{"norm": "batchnorm", "stem": "deep", "expansion": 4, "am_softmax_margin": 0.3, "residual_init": "none", "optimizer": "normuon", "steps": 2900, "epochs": 0.9, "final_lr_fraction": 0}
Rows from block 12, named by matrix and row number. Each number is 500 + 50 x the weight over its row's rms, rounded and kept within 0 to 999. All counts start at 0. Numbers have three digits each. After the name is the row's rms in percent of the matrix's.
# fc2: squeeze-excite expand (model.blocks.12.se.fc2.weight, 640x40), inputs 0-39
fc2.221 089:511446488518492500583468500633540518500500475500590566434588500500465500513500521634546532564595500500417482522500514500
fc2.222 089:465500510474500420553500479425500537572519522483533547500503500500500491514486511631497389463471462313500450488484507500
fc2.223 081:471486478482500509527500532500542486387610452541531500519591457424524482500478451500595500598500500537481500507565362467
fc2.224 092:420527535520453500590567492500509500500426540611448609437500441500500486492496500500607470500431593500557518479472500438
fc2.225 062:475459510466500486500453500389488527500500465604567500449362594500500587500577500500583610500500500485500500486532500500
fc2.226 119:527488470506484646597511485500514500500440525584517500450462516370500487415511509530550429500408500427534467535470500500
fc2.227 125:507492492513515500500556490500490528500500484500430500467472340675415484500479534500474608500556500422500505476478500500
fc2.228 106:460517523537482500541431500368479491500561500500488577586500439504480484500500494454500500524470671500564512541535400500
fc2.229 071:544519475575500500500444500500508536500519494602412500500500412500572558435456552500425502475619449567422519515414500458
fc2.230 106:451476522505487593444449488442465478571500508462540529483478500541585491504496500500367310500552500500500530474495493500
fc2.231 088:521494520500515500500500474633483475429500526427448423417427561500619531500482510515491652500500500500500508539492500558
fc2.232 108:508473511524523442500517529517506522518504506443524524650500552500500531509495536578452500519500642357500514508492500602
fc2.233 085:500451528500521491500500500500482557500371512500481500511428470466481523461500457402644500448469500664500529527530500468
fc2.234 090:508532500493474645518459517500484500420420430500500558500414380500500475644505500500494482434500500454515533464475500499
fc2.235 096:450462485469500500399506509480500536500460500620553423533500624432500485554452533418526506518554635500485488507472480500
fc2.236 105:524500494491490534500545469500480477500500423500500500462350388500460487469500513375500406470538500562507500518509416603
fc2.237 125:500493500492517500544527484415516515500491500453522643574500487405500520500485462533499608500615556456494483510483593407
fc2.238 097:460500488478477545500549547387513432500500486506492631531549615600500453500500489442467500420597500500581500493500500500
fc2.239 097:476500478532500500540420500646492509517500500410500500508456559500557500500509500537550515447513565377544464438489366500
fc2.240 119:500471485500435500500561486449510489485622471500500500563500512500569520500494546574530574513581699461500523486491500500
fc2.241 124:517527500512500464596439500508515500500500500488500500385500474500435500503500500419535500474559700499545471491509587561
fc2.242 086:442500487468500485558529484500529500489500582500564598489545582500483474554469500340500537500450500379432561531469522473
fc2.243 119:486536500488535500500500512500525500390580500391529500513516463525539514500481482500500500527649611417500528491500553621
fc2.244 078:481552525558532455507603472436547464500368500477491500482512500500498500500500463500500569500358416500500483474454388441
fc2.245 118:528483508516521400500466517521505518561500549500523563500320463638481551500513500444520496559500500496539508557514455428
fc2.246 120:509540495479520565532500470668530505511444516468528560482626500425500527500500500475500500500485460500549491476500500658
fc2.247 063:483423525450474582500500518538515500500500440362513500500500420489571541427577536500527500430500474500534500594500500628
fc2.248 071:408486510545538415533559518500511488587451541370500500505517441500465555514500460416500554470500500424363482538487500498
fc2.249 090:488531517500527500500539500500544479492370474515500500510500470505500444354500537398527601406387463500500475500462520549
fc2.250 136:506525521518477521382508500500523509604605526500504500500484636622578478539484458505543580421500500462500476491506500500
fc2.251 100:523541508521480528534528532500483468335451553501500549454533597500500500500500500576583549500528622503554513473486404500
fc2.252 070:508433441514525500520446500500478459500446480464522500434500500500577426416490500591560419500500502500672500573526457540
fc2.253 085:486463488525544500574527508493492511573438541436424511517500500607565466500486458570546394560500500354471567476500512493
fc2.254 073:448524544512478510500500520438557475500500500621591384487423500575534500500488500347474500587500550500500524475532500500
fc2.255 102:545500525494512641500541500449458487500442477500472594485590431525442514483490531684520500553500500500500500467522500500
fc2.256 094:511492549488492500635463517470500489500354487500523419513610500443560510500437532500500579500500472503595434533477463500
fc2.257 099:500500527507500500345439485394444500405430486568540449440500500526500470533507421500474513500358500500500481500500500500
fc2.258 085:467474479500500500434538489477463516473632478431525514422437598529500517549500457500515421500584500500351486549540500476
fc2.259 083:466513508538500500451453507500519438500500500500500440370514500500547463469538500609434324500500480500420500530481579500
fc2.260 084:492482500465529364520595468500473562492500467500481645500549517492429500585491500500500500500500612431437500484531500437
fc2.261 104:529486462492524515550463487500477509500500521550546550500500714534500486500519500500437453571439621435500470505523536485
fc2.262 083:489472493443500416500509500536482500500414467546483456476441470540500491494500560561500500611399432500479483471475500324
fc2.263 089:517500513508522538363500480500500517500500500500491500584458556663500467500475551515476517451436638500575540519500529491
fc2.264 104:483487500552526620374537500427500500500500460585500422481520625511500509527530518593500558421524499457500524523547539500
fc2.265 081:500543484523470529368479552537483500446500514541565558515500597479500562500500511466478409570575435500601500529463500600
fc2.266 091:447482456532487465541433489500500512544469500500500500460559666378500482371478462419500500527419468500500500517472519515
fc2.267 100:519480526512511380506406516434530500500500479446500595500500544500652439604500500567432500516508500478500509478467451440
fc2.268 100:500521461508511500560495500411482474500386523550470422584602383488503500525500490500527471566500581369500510494512525491
fc2.269 096:509500500482483500500530478646520478489500500469484571467637403383436530520527434477500527535587514453485500500529500548
fc2.270 108:512491490507500500479473500516532495570473500500446490469425416413500476500475488501500333438419345500500523491500500446
fc2.271 140:484500500527505451611510487500500500627513449461523426500474432380456522437508500524574500500388500547548494516500591499
fc2.272 086:491517487533518446464526500424500531500500515500530605386471606500552535487511500586564445500601445428462470510500575439
fc2.273 089:536481508500485481605450442409511500503500500416459391484500412425500542549475500500453553594519565500422566500526445530
fc2.274 084:532474435484500580480527518500488510516570564500500574542530408500615491500425500500551470595409446443500469488483500388
fc2.275 104:484548529500522539575500514500525500474500483466500618500500500417500480500470500504570506609500500457555489473473500701
fc2.276 102:500484500528507500500368500500500535398500500582500570462583545495577493473508455500500500500425510518500524458447336466
fc2.277 112:477493521524524500442525515500508528387581465500500500500584500513505477395500486500442523575500587491643464546488500611
fc2.278 117:517517525520452527649474471498523500589554500510465500434500500660369473473500468500500508441500500450500480472490525460
fc2.279 072:500515556542426474617515518503531525522500500487494511540500500396500500500573539546500500500293463507453492442481478500
fc2.280 107:483500500510496441500347491439537486563500567575480500590578443486500500439507550500500500562399500399500534509531535466
fc2.281 091:454500477493510502500500510636510500585447494484500460425566500562668509478490425500500500571500500517465500424532544552
fc2.282 096:506485491520460566548474484545475512456500519487420560500469500540484506500479429569368572536469624418390476493541500490
fc2.283 091:500517481472531532548483480500517500442557472345458500487524500500500475570557534500432593441500500329500552523500500500
fc2.284 108:520487486479500624500459500500491523470500509538507570471525619500479510491471500632448411500406481463593484521512575445
fc2.285 138:496480468487500639500489521500480500531373492446493444445578645432449524526486465457437500429517500492516506525514450484
fc2.286 085:452475489492500500599381493533529464656432452625500500500496500500560518500493500532500485533569500500500500584487562500
fc2.287 103:478544450500511500500500510530521509525537500500486504442507529511458511285546500404552589500500500419583482500465500541
fc2.288 134:500464511491467568374500506474505464405682500598492483500469500615500474520486500464500497454516500500529474500489524461
fc2.289 108:500511518489484534500535493508520513336443470500550481645615420487448488549500479505500510500570423530500493486517500444
fc2.290 113:521492489471492500367471493408490517500439500392492662452500500572524509483521500569500500500569500427546475475490454500
fc2.291 100:492447538492495543500500500562492500498505533548593507469500566378500463628510500399578507500413500552422525559500500553
fc2.292 112:506517479507505710527553510500524487471487552500524500488541601439500478634511500500500505500471484500500500494500562417
fc2.293 080:580466538483514593472463466500492483500500500421506384500515500500500453388527540500500500588558500380473450500515608482
fc2.294 077:461500493482426525500559517580485509495500500530537477521670500500449510558520500500500596431560500510362486446451500470
fc2.295 089:556535500535479500541444474558508500536500512448500567454522447548500546500494444500500616419500663487500478489448607459
fc2.296 085:535473531500513500414468539500500517481500500500500532500414500414563472500548500402550594382644526500500472573465500500
fc2.297 111:520480489462520423405530485500500500510500453503486440440588534563544500500514528500639420356471500470500555500459467460
fc2.298 092:512500489508511500500527491382500514500500520500516500500500500481479511581472461500442525516704529423429500483481451616
fc2.299 073:474458431500528500563421485556508541430362513499437500561530500354497549500464440503500500473507500402500500532500500563
fc2.300 079:535484521519500540478500474429482536433720543578399500457500500500500526500483530500500558594500525500500511500483500500
fc2.301 086:500486454500492528544462500500500465500515434475470500401455485500500541581478537500500598464500575412635425442486500388
fc2.302 067:475511524479500559395540500384426518500391447500537500500574424500500557500546534524562450564569432487529441483461500549
fc2.303 119:505477539506522500500493527500500500442298500454510464500500500604414507423474506500578447500449506407526500546526521500
fc2.304 092:500520474447507460500379485401513489527500500500520495536555364509593491468475461388500500500408500500500539431478445553
fc2.305 078:477478528500471500500536500363508565500493500500439548525483540500500476500475500686410594500500500521449510586500533500
fc2.306 079:549556486530508551562448480500459485500500500500512500500500355667422485460543500474430513549500500414500500477500426462
fc2.307 078:485500534553540466529490483500537500500500500482451458423500409500500489438528500523598624577444503546500489500484500673
fc2.308 120:529474454445500500500500500517526472442537509415530410500394500415563519586512483569500442500596594417470521491473509568
fc2.309 104:520525507500465392627469507500510492500476508500500520500500490556431500500470500682500469500500500431618500521462457454
fc2.310 073:514531489500460500595410460629580454528500602537515573500533512446500482500537480577500492564500566614500535500500500500
fc2.311 092:520507458515447500374464507461458486415472534482500393505500500437500500500494500500513348420376500500500500529479447500
fc2.312 079:487513527517553567500469487531454500604551549500486584491589558500500509549484413359544500467434519601500526500478443500
fc2.313 143:533496513517500617500479489404459491549500533529474543535443578373500505561516497500456500536500422483500493529507659510
fc2.314 091:425466533527472500482565482500524461421644480500455414512485500442500542556500468558500409500425447430423488485488422500
fc2.315 084:500523511557500433497521500378455500500577530556445456447500500500500521435459500421479576654500580500541473476520500565
fc2.316 095:508500514500500494473474538500480490500500484500500337494580461382500470581512502375475500434498371456504485518481500500
fc2.317 161:493521500504503500509526490695493509523500471500467626500500500500500522500500500500462482500455500466528500500513586669
fc2.318 071:500520466500519417450469510500523511500500571471524383492459500500500509510446500422500560396431367454619461500536488500
fc2.319 093:491509506500485458495440500500508476380565440490512546398431553500553500606500494594512500500404591500500523424454455519
fc2.320 114:510493482477542500588463500460472530597533463500500515598421500641394509434500500500500500443439514402565500486510500491
fc2.321 089:482538514523510486622529500571489478500498483483446547514500500408598526466517500634410535442499627500500520500505500448
fc2.322 100:431465518500512570480500500460533500507500500520489500500574596481500506515500536660368384495552500539588500500488500500
fc2.323 076:451517457480538500523492468573476500500450566500579500436500480496489500360526500500500518500467542470500487536512650641
fc2.324 118:482495464452513500500483500500485478500568564500474500515500440500419508410463500462448500368500328572529526500474500583
fc2.325 116:478493500500448653613473493438518500505517447505508494500500425500500494468492554616500463566474500597466517533518546592
fc2.326 084:513462512461490635426500474500511477618559555563528483500503494433570510595479500461517483500500500602540500500532500610
fc2.327 099:469524513508500500500525477500500558500382500531573532445500500510500542468500487487555380500374338500569521484500500470
fc2.328 097:485517475481523554416500518483492490641478560500489500500680406566475511573493503500451531500500495489572484530511500459
fc2.329 121:477507517520486545569481505658486531578476500500511580517500433454500500500506500416485435500500467500500535481469515672
fc2.330 115:493500481466514458500529493508491470525547500500451541500466427613419465378500505500540498500509556500500516549504592328
fc2.331 075:500483510489551557500406526513468470600500466590477564446459500358500484489500500500467500500505588349506472500480500500
fc2.332 091:500451472500481500370577500500476522377546500478525628548500367528540537500500500460500521500537565500573509487476500500
fc2.333 082:518512548500492500500453522452500465500422522557540517464500500528354500319528462500500500635486500500500500530500500464
fc2.334 105:478500546500521513500542508500500500500500538557535500431500604500500500551510512500500497500500406366584470545500500316
fc2.335 122:520495474524482537580449500524494493379500549453500500500500500411599466500500473500490604514438500339571541519493500500
fc2.336 121:512500483516500500305439500500500505469393473500517500442500500500472495556486495384500481550400502418553475485507500500
fc2.337 064:550460514500468500518544483472489535353464500479482600500585397500500534451500617500500500500500500381505500417500500500
fc2.338 095:500446500510525453500500506500533500643570519459500533483544428417410509617485500460500500584510573500500541492471419429
fc2.339 089:526493523515466500390444491500475536500520444500543500500606500438500472500509500500500460436303534410500435511478500526
fc2.340 101:500470500532518500500426526491507526496497466542488574450549500717572478500500500559500500587500500469465512550489500592
fc2.341 090:509484508470530500500500474634479500517500466500530500439526500506500500338488453366500500500514381455562500467529500558
fc2.342 068:429537456471520486500500523455500528500625522606550551523585646500452513547535508500464541500500567500415553500510500458
fc2.343 123:476522521528481564500478490471500500534466537318436498585462500489521500376473522449455500500500626446533500493525500500
fc2.344 125:465511479520475500479469500500500488598500500500449500563435590432579490500505500450595500445602390408593511509541500500
fc2.345 080:447435531500441480441449458438517532500500433446429500500500425445568500500496455551427500586500500576657500486466500500
fc2.346 126:492482460474488500500474506343524500589500500570478500518500482638500482500492500392464491448555478449610477521523509450
fc2.347 094:468457467506483500500534484512500519439500482500483574500580585427474488446472511500545525439500500549339500517533411628
fc2.348 074:521500537512451500416537443500500477500374578500487448500611596500500525568500500500451500497601500511424521542517500604
fc2.349 117:506494456466512436505517514500500494618551500500536429479500518667636488478486527500395500500500500475414500500539500500
fc2.350 106:484487475538456331528476528500526508500500475403533500459453476468500500500485485368500500500452500500601481458472381500
fc2.351 113:463488524468479555501463483709500514500433559450492582537485524500500483500500533500577500500590500557588481462516500500
fc2.352 083:500508485541480476500455482492526478715461479500487500496383392508466484526500455500549469527516512531508489541500530415
fc2.353 086:477555487473479549500500476563489500461500509500494500558500500673670523500471500485433500588532466544459459457517500528
fc2.354 114:490510485525484456528486500571508487540500527473454492500529500591588465558497448561394500558500500470381506506527500664
fc2.355 119:528479500475530424466443526500533473494500500551529500569500662500550483500482500541428443505631472382544486529484500540
fc2.356 093:462474559461473413500550527500486454378440492545453597431500536419500475500492457637551495500500524500558470500512558542
fc2.357 063:500500468500478500500500522500488511564568466605525500500469548500431474500529500476596445414500506298492545460521464509
fc2.358 075:518515466564491500490527537394484468500500500500545500471477417599431487500462500427565500500347614500469429527484500500
fc2.359 120:518478516500536474462523538457517500429645528528500572392466467500500500532470500542500500445521500475651539500500500614
fc2.360 079:535532480500526500500483511500469500454499485500510602444500508500619488500463458500647500637500500512407480520414567500
fc2.361 082:547538500448467345421500480464510475500500446354500435500438500480537484500533482375500500500472552452500532458506500500
fc2.362 092:486524460500536545500543500500500500500509489500500389450442299500500565509500507465461500471500631500458562451500528500
fc2.363 119:500500515500508500548465500369484500529573440500555498498500440400442507500528500675535460500547549427561532500512500500
fc2.364 119:491488521512529549500487490500476484546500489500467576482465361500443535500492451500533500500297578495500528465538576500
fc2.365 073:500516519464500584500500468512514500500500405622577362500461500500500509494508500543500500500662500467500510524483585454
fc2.366 114:527492494500500538458456485526500481500500496616523496424559500500517495500493520442500403500435581532693491471494566463
fc2.367 073:455500461500528500573500476390485516644500514500426432435501502324500518500500500500500477591507500458498500500500500500
fc2.368 111:509500479447500457562379488500495508474402500500512500500426493607449518500527552471500572548545518391523486511453570392
fc2.369 083:490416488463537468532477500500494539549497550500508586441500470500500488547538448500500585584500500415500456571493500684
fc2.370 113:480489492511490500526500465374479442500616521512500500500419544500405484521483500446512500406521632420485537513495567451
fc2.371 073:474457520527563487500430458521500442706500492517518492491500465373500500474500500510500500500500554429500483500551500599
fc2.372 068:518519488478524500500459500575554516500500484579500500530500500519396513541500500600452618461594500510389472525488500371
fc2.373 090:440488478493488483500561500518486500461652520459482500421404564561521483500514500591500500500400459376542452484500509506
fc2.374 097:500509506438473500472458500500500539690534500534539531500500489601500473632514500500500500500607500500453529513539484572
fc2.375 076:451508526500500500500596500500517535600373500500500538456500395500471476352515500500500500500374500500500500475492556453
fc2.376 081:558473489525482598455500507597530524490500452399466558425500500468429500411535476410474431391500500468500481532479500425
fc2.377 083:500473476441518523398488486620500514500511500500518450508500627500542500500500500469433520500500500367645500533476500459
fc2.378 092:500500452465482500402475500500523509500500464500556482417472638517529467500520547500500520500394614500520526543500433630
fc2.379 118:446500517500486489578415522500491473513369455516500500460500547411500493384486520500541536500500500500326530542475500500
fc2.380 104:488488536511515473607484521500524522569500500500461500409500500500439488507483500510591500500627500428426518466500579349
fc2.381 101:513493500484447500429458478620510521480427531500531574500398500447387468500529454561500500493500500500593526461480606572
fc2.382 094:492515518510542536506435526500500471500500455514494432521500500500671472500540500500367375541444500500500489466487445594
fc2.383 104:525484510471481543428593500500510518500494518582473639500576500420448500534498492507354500472485500491624500520493500500
fc2.384 059:544574458439474525500429474500540417420500517605476569500500556454500485587521500600522500532500534569423584464521553500
fc2.385 096:500463481517515489500493500535543500521500507500466532489432490554559540500500500647524552707509547536500533533485428500
fc2.386 090:526521478468505500498482542382522490500518500457500496500500468500500513369498550500500500497377500437500514528500399666
fc2.387 111:521530442488500496378500477415481500546569445476519511413500568605408508500475506507594513500495553401570481506484500464
fc2.388 108:500500480508472401500500486500500488500444547500527500555473396500500484500507500503556559500654500403615477479494617493
fc2.389 104:511506500487505499609500494524520512500398477462483500493569545462472500421486556587589501500500558647498545590478435500
fc2.390 102:452487516514521553314500464473457515609416517500493500475512530500663489500511500500432500500537471500500500520478500500
fc2.391 058:509558510450458667516463539540549459500500669500508545500405500500500483500519425500500541500500453545500500464524536479
fc2.392 114:511521469516512500500454493573513500471633516500545500500436382531500484387483532490542500500616612414514482520491500500
fc2.393 118:518539483451525500500500510420512494625405516390522375500500394446434467500488500474500500503568420466500505479481539500
fc2.394 094:472492481481523450544456471426500481526445519500523438647500463600518470567472500573500634538500500500500517445517458419
fc2.395 094:500490454500538386560511513424500500500541508569477539429500518611381530496524500545520500500500628511486493515489501612
fc2.396 092:488526483508554500368406475500483500500500500500521500595471500565597487500500554561500497500497657459500489461500579439
fc2.397 104:500518528511528503599507459478485481455517500500572500562500412500403463500482546500495490607502500327447500483468530582
fc2.398 074:500500500513523494500472500322437513500521434547500555570359500500432500467508521500500513500500580500579585538500500500
fc2.399 122:515515511531489609500509539500516520500455540601500424500581500340533515580497500477447569500500500543584530508493466574
fc2.400 133:486519509537493534607516523500500500563692506500500500423500500536452490545481448495611512500583500499558469492512500427
fc2.401 106:500489500526493490546489507440500516519500479469552500534500446587481539500507555605525537546500500277539520516473461449
fc2.402 059:500500500477500545500489474475551584566678560533554390408503500506500517500500563497463398497512500500475541500518500441
fc2.403 096:541500500488491482514565514544489500500671472500506500500588532521361500500501500615543500500438500532500456514509406463
fc2.404 095:488528534492505447650454500500511511597500541534516500500483356515500482500456515500500440500645500459500556469492497442
fc2.405 107:494486509483500509500558483457480506466491444540514500500500500500474527312471575585500390530409500593500514492519422497
fc2.406 080:550491527500517631531577513500509483500500539521549567394532500502563486500505500671500500591509429500497530500461500537
fc2.407 090:507494500530500659448465525531492549523410543521493585575500520531476574611500500531500589500409445500500467482507500520
fc2.408 162:522504517503500640483535490588473518546488484500485500530543690500461541549481479607461426500500475500528500526516500500
fc2.409 088:484508521500508500392524538540467544550500460439518458406500560391500519563449500448563510500483500500671485452471490499
fc2.410 094:500506473521514528516511490500488460444448480500500500500566376487500482410508500500457500476475708448587487533444500500
fc2.411 104:479486471500519500655406492439500500666500565588471581552500500500500446500492545500537500500500500468555490500496500466
fc2.412 071:524500517531478500544515465579463576500560450500606500500500411500428479500459500500500500507500441403530500508522316500
fc2.413 073:512511510548488538500535500500461482500371523500500500446618500453490500449533500500419483518376344500500526477471560500
fc2.414 126:513500505513500589483500509500513505608485500654500584488500500498550500563519557631494415571500543500500468515489500577
fc2.415 103:494516482500500500464500509478476491542358426599486500536503534518500500500500500489501473467350513500500478520512671458
fc2.416 091:522500515525459412468449488611493469500500521500437543500500500445414540500500424500500500613472500362490500463572453580
fc2.417 149:500478482505504630494452490500483472500500500500500557496514688500513500500504484577442523500536500416373500466514514560
fc2.418 083:483500500470500596500513515434500527467654479572554500467640559500500470535500500582500500500500559500500404569500500500
fc2.419 081:525518500515477544500594486500500500500516500500487500500500500500352491500498496500592500595577629500500542526468618416
fc2.420 133:506477510488504649484500494517517506500542500541551500540500500517500513538499538677500500490500556500518495491474437658
fc2.421 095:494500468506480462591494527405492494546585493506489360550580497497587500417453500500593437500500500500500532500489445587
fc2.422 079:500475469458500523470466507500486480500374476500474622500586500380500537462471414500462500571500524414480500534433500410
fc2.423 080:459472528519514448513532453497464500500500527458525446483500362411500500500500500413633543448500478500500479531511604387
fc2.424 083:443500500479500458413428436477513490500372500500544548500434500500487489568500490614415500500500608438461523517477500591
fc2.425 083:500509500523469500406515531500480500500500500419500456450500500530389485547523559395398468500352449500501458510543500419
fc2.426 103:516473487500493500424485483408485484584425500571534500565474397500500493512476523579500500573500624387500447460458500455
fc2.427 107:509464485512483463500445490497500500690466500699481484500500436500462493500517500472456497500459539492500477449478519500
fc2.428 063:528500474471454476500483460592550443500500593452440420543663500500500547500471444500500522500500500390557515489539576500
fc2.429 111:500500540516490402545500500500511462500448486368488525594500437477456471499481504500500524503334453500582510491491492401
fc2.430 116:500507512482500535559500494622500518547478500496500473414663516406500490500508462500500403436500428448411519534500500523
fc2.431 094:482475482487462500379438500500535457475500402500549462500582569436589521500521517512500489500488500407409500511494360500
fc2.432 109:465547532495537546500483500500528489530408500484528473431585500529595507442522500705500418500490500500500500517500457553
fc2.433 113:485500477492500482433452507400553526400500500572460619373500559500500446500538500500584500500430500500451500474443567470
fc2.434 080:474454517475489468500500525500515453522500500688455500476500476500500500593500500468500500500661483376482487511500532481
fc2.435 090:455431493485500551489460513461489500500570553424500691500532473485500500500465571561500414444530468426510500491508581500
fc2.436 075:456528500515529500500518508500507548499500578500486500500500500427547454604500500519510308478561500450416550500500500614
fc2.437 074:488560453500500500500570500498474500480500563559523500500622401500455488500525566642557495500536597393500460484500532500
fc2.438 105:545509500493472500500492500539518480500500507443524441530413500500540530525500500337500568468500644495620510458524541566
fc2.439 122:489481516528481500500559492471505505565340512506523500529500509500432521485528539467500617470402417452369480500523533473
fc2.440 104:524500518487464500428470486500495529500520466538566570463461562551639518548500500472531500646500592500447546465474500591
fc2.441 072:517553549500461422529464509488529538528500533404500500480378500525428515500500478500401500566500500603423453530567604500
fc2.442 083:500492568452475524564451479548477500614500500524447500500500462577500500378453500500426496500500500576532508445453654500
fc2.443 100:440473459489509500492530457415510500500437500428505500525602500478500489500500524433500450645434517500500525533481456341
fc2.444 112:472517490500492539500500500515525510556522484464500476500418585437477480548500500370597528500602460500341451500525542493
fc2.445 073:489527500486512450500415459500528531500549463500448500542500500500714519500511500558500500373500500500500467541500500593
fc2.446 122:490500488506519500500458479500488494500423500500525500486500427472500519413483478378534451472391646414500515467516392546
fc2.447 094:500482478489524545424533500542520513464506487479555500422500456451434494621498474614500459500538536438618500500500430391
fc2.448 150:495500514510500500505500488432479495563278500500536585534500466436534527527507500540485478549525611500429472507493500500
fc2.449 089:514500518459468426365500500458482547500319399465476500500500500500591500500479531500482500500500500500500464468509508393
fc2.450 086:500517538545511504497452487520512500408518504644500500443592500500500562565523500458507487499642524414543515500500495395
fc2.451 088:500571517471493500500478485405500543552424461461533500405478539500500483452496424407489408394434500578557500521535500579
fc2.452 118:510486455512490529498432494530515513426381500531459441480585518390500505500500500567386500506536500500609460509490456601
fc2.453 096:475524500515442571616570524468508539500595463418500462492500538500500464500519496497500623528571510448598545512477603487
fc2.454 067:572490484478455442506500520500519535459500500392454450500476516500500431500456453367500624528500566462628462525511500474
fc2.455 089:510525472500500461485506522548551512500551531500500501540492489660500500500509592490331477526500500504628547543484500528
fc2.456 085:500481492485469415500460500500483512544548500500537491400500500500540510471500500614537544537500540611471474529508360631
fc2.457 089:513515507500490497442462500391478521500589467563500554538401544568500473492508581635369500553500509500536500481500500522
fc2.458 098:506515505447459476500444500500480463500418467500516498517500566460500485511500519378500500440525524656500517482509383628
fc2.459 096:493485488494552428500542511417541513500357462452555439489360438500431500500522455532500500479509500432573500515506485585
fc2.460 094:513492476517506504483506528500500500500442492500528473500500500451716500500510485475524500551466639403472478412476500488
fc2.461 105:538489515526528563570480486500540488582405562500442500462414428570512506585522532534531482632395500500500500447517518500
fc2.462 081:471519482548500608483500492500500517502483488448515449404500500474487458496458500500662552424528412433481509521500625500
fc2.463 105:522500525510531500519494488551495543462462500567495614544458500500500544500493500500500467506366563463705491500484490500
fc2.464 101:500500500509481426450430521411480516588500468496511580500500373473500475590518530500500479532418558500500525478500627583
fc2.465 094:490479507513500446500475500500513518500438433500542542450434417329540494479483500500500602500488601500466528557517503609
fc2.466 068:500471442522524500422592480429500471442500485555549500500500500598640439488549450500489500533500547460500500445448577397
fc2.467 078:463511457560472559417514468359512448456483500500590556500500500500499466500500536500492415500386524397500500458519593500
fc2.468 087:438533519494523488553434528500484487500500524562522542474466590500555500549500500680500373500592500480500465479488435500
fc2.469 089:486524479510526416500465481500525472500534483500500442500500412364566462395500468386585500500539500430500482557586536500
fc2.470 145:500474491493509621561510487452488491500520481500482500530585627445500500554515500666512500479453500468507473512500561601
fc2.471 088:500486514512500469454500513500536477637500500500529592450507532508469514378506567500563500554500595375500530539530522583
fc2.472 088:540456515517513500500426483375515488635500500569500500469424500500560476500514500525500500628462382500559516500440481500
fc2.473 103:467486512546465500568507493465482500500593512543500527454500500689446515417500500538500500472572596478500471522500500395
fc2.474 077:471529546486500470500515471408523518424500472427464415500513429500482527507494491350445494489417500500588572513484610500
fc2.475 099:494526455507443500550519516534475524500578542502533500388451528500426486500457479652572500468500424485618518485547500440
fc2.476 109:460542493522511476484522530500510500500500482427613483526564500509508526559518500578384500500500558400500500500515338423
fc2.477 120:487477473476511500500574500500472493510370517483529500500500371555500511500483500583454425507500500500622482462481646500
fc2.478 112:536492472519516533567509509502500536526714532500532453459592480369492521491467423500500500492500500500521500511518500553
fc2.479 075:500500500500500466500500500500529485500336517441561500435500455474318457499518500444498500567498500438567515569513516500
fc2.480 074:536491481474467604459455454510508481500492433374540508533529500636500462519471500552500621500609467500500490545459500500
fc2.481 085:543548538500507564420479472500500510500500595520571426500509482500500523439524508549500644509500635500550479537500608500
fc2.482 122:477479500500517443500430476500491492588528500500533579445490475530416457456500500500570492540458500431436510476437647624
fc2.483 093:450511493517481469500465486455494483500458399500479439500500647471483500339524500500544500399427500431500508434489500500
fc2.484 078:475482520511500467472454465500525514500500469500574555602554461405500523498463518500500500517537347500532558500416403605
fc2.485 090:489500552534500552515487500551462500518500418592531401617500500564628507500513495426438500504535500509557541469458500400
fc2.486 093:429517500452516447438451563500513470432500513500438481605459500500656500625460500481500500500434418474506500477510500454
fc2.487 072:500555467500479461338573458527523535500500569500527488500400500483522518500500488390500576454500500593500402458508470500
fc2.488 109:500456510500463500500500470500468522404500500473443606456500500533500514495500500555500498651500681418500487509470500500
fc2.489 107:500500532517523555482519500461500517632500511549560500540500529616643467500462497500389500555542500585564527474525496500
fc2.490 066:562500453514500367616500500500449500500467527465500414452549500511475500352538522516499518454588500458524461469509500571
fc2.491 102:521478474528548452515500520500511524390496518500467443577500454475654516512514430500500621500500622459500538542456500484
fc2.492 098:525509480487514562555481500535514465637500492583535569551533500406497481480494526433500500489542409500636518538572500551
fc2.493 090:450522452459491410500541493500515500559500556549470616508500500516386490500492536500444500392500666500500478500455500500
fc2.494 091:454573539486458555557455462591474528397500500500515500500459537500334526509519527478500551500566526563613500482521500482
fc2.495 081:547515500487523500394476525500545456410500424500468432477576459443460512479500500545420455512357594536500524516527568500
fc2.496 079:500500516557522500500453491460515530574500468451500453494500500552500533583486465420500607487573487500632467459407381538
fc2.497 115:512500492517495500435484485421528530426490463500565596486483513497543470500488519553623500587406663510500477526514500486
fc2.498 087:573481500524508581494500500500519483603447587500413535500399529379500500621500500460500475500413561500487479455500510500
fc2.499 106:500454500461509500500525490560513495468738500413480500457495453500500537487500500500500522530631500500530478484500500500
fc2.500 079:509462463522525574468469511402508465500500500500500500500500566500655500500524529662500500394516444500500500500489582500
fc2.501 114:515514508512522583482500526466505513500445500537510561503500500500724492540474500480353545500500500563506482494472500500
fc2.502 112:500493466500533463568467495568511500540427523593524512532474432500428500610528500500441499500474500464533513481500382654
fc2.503 118:570500519529522482386516482564493500473500500365481445452511500500542490429525478610440490500527492556415492524469579412
fc2.504 142:490500517507482523555500506495488524500698514500516443444500528535381496500506500465500500500583494572500505550518628500
fc2.505 111:484500540520515478446565493428475500377476500395532500483555503656525487585506479500526464500500590500500519463439568500
fc2.506 152:493512491511500611538500493500486533500596500443503554500460500500500510557486500639500431447548591347500490500532500546
fc2.507 097:500500483500529500601512514500500490563500524483458578566503500589529537500490485470500580500528553558500461506510326380
fc2.508 084:512500449474535525580511535500520491500549469438500500500541500443419490358483561592491591500560500500628500500505500420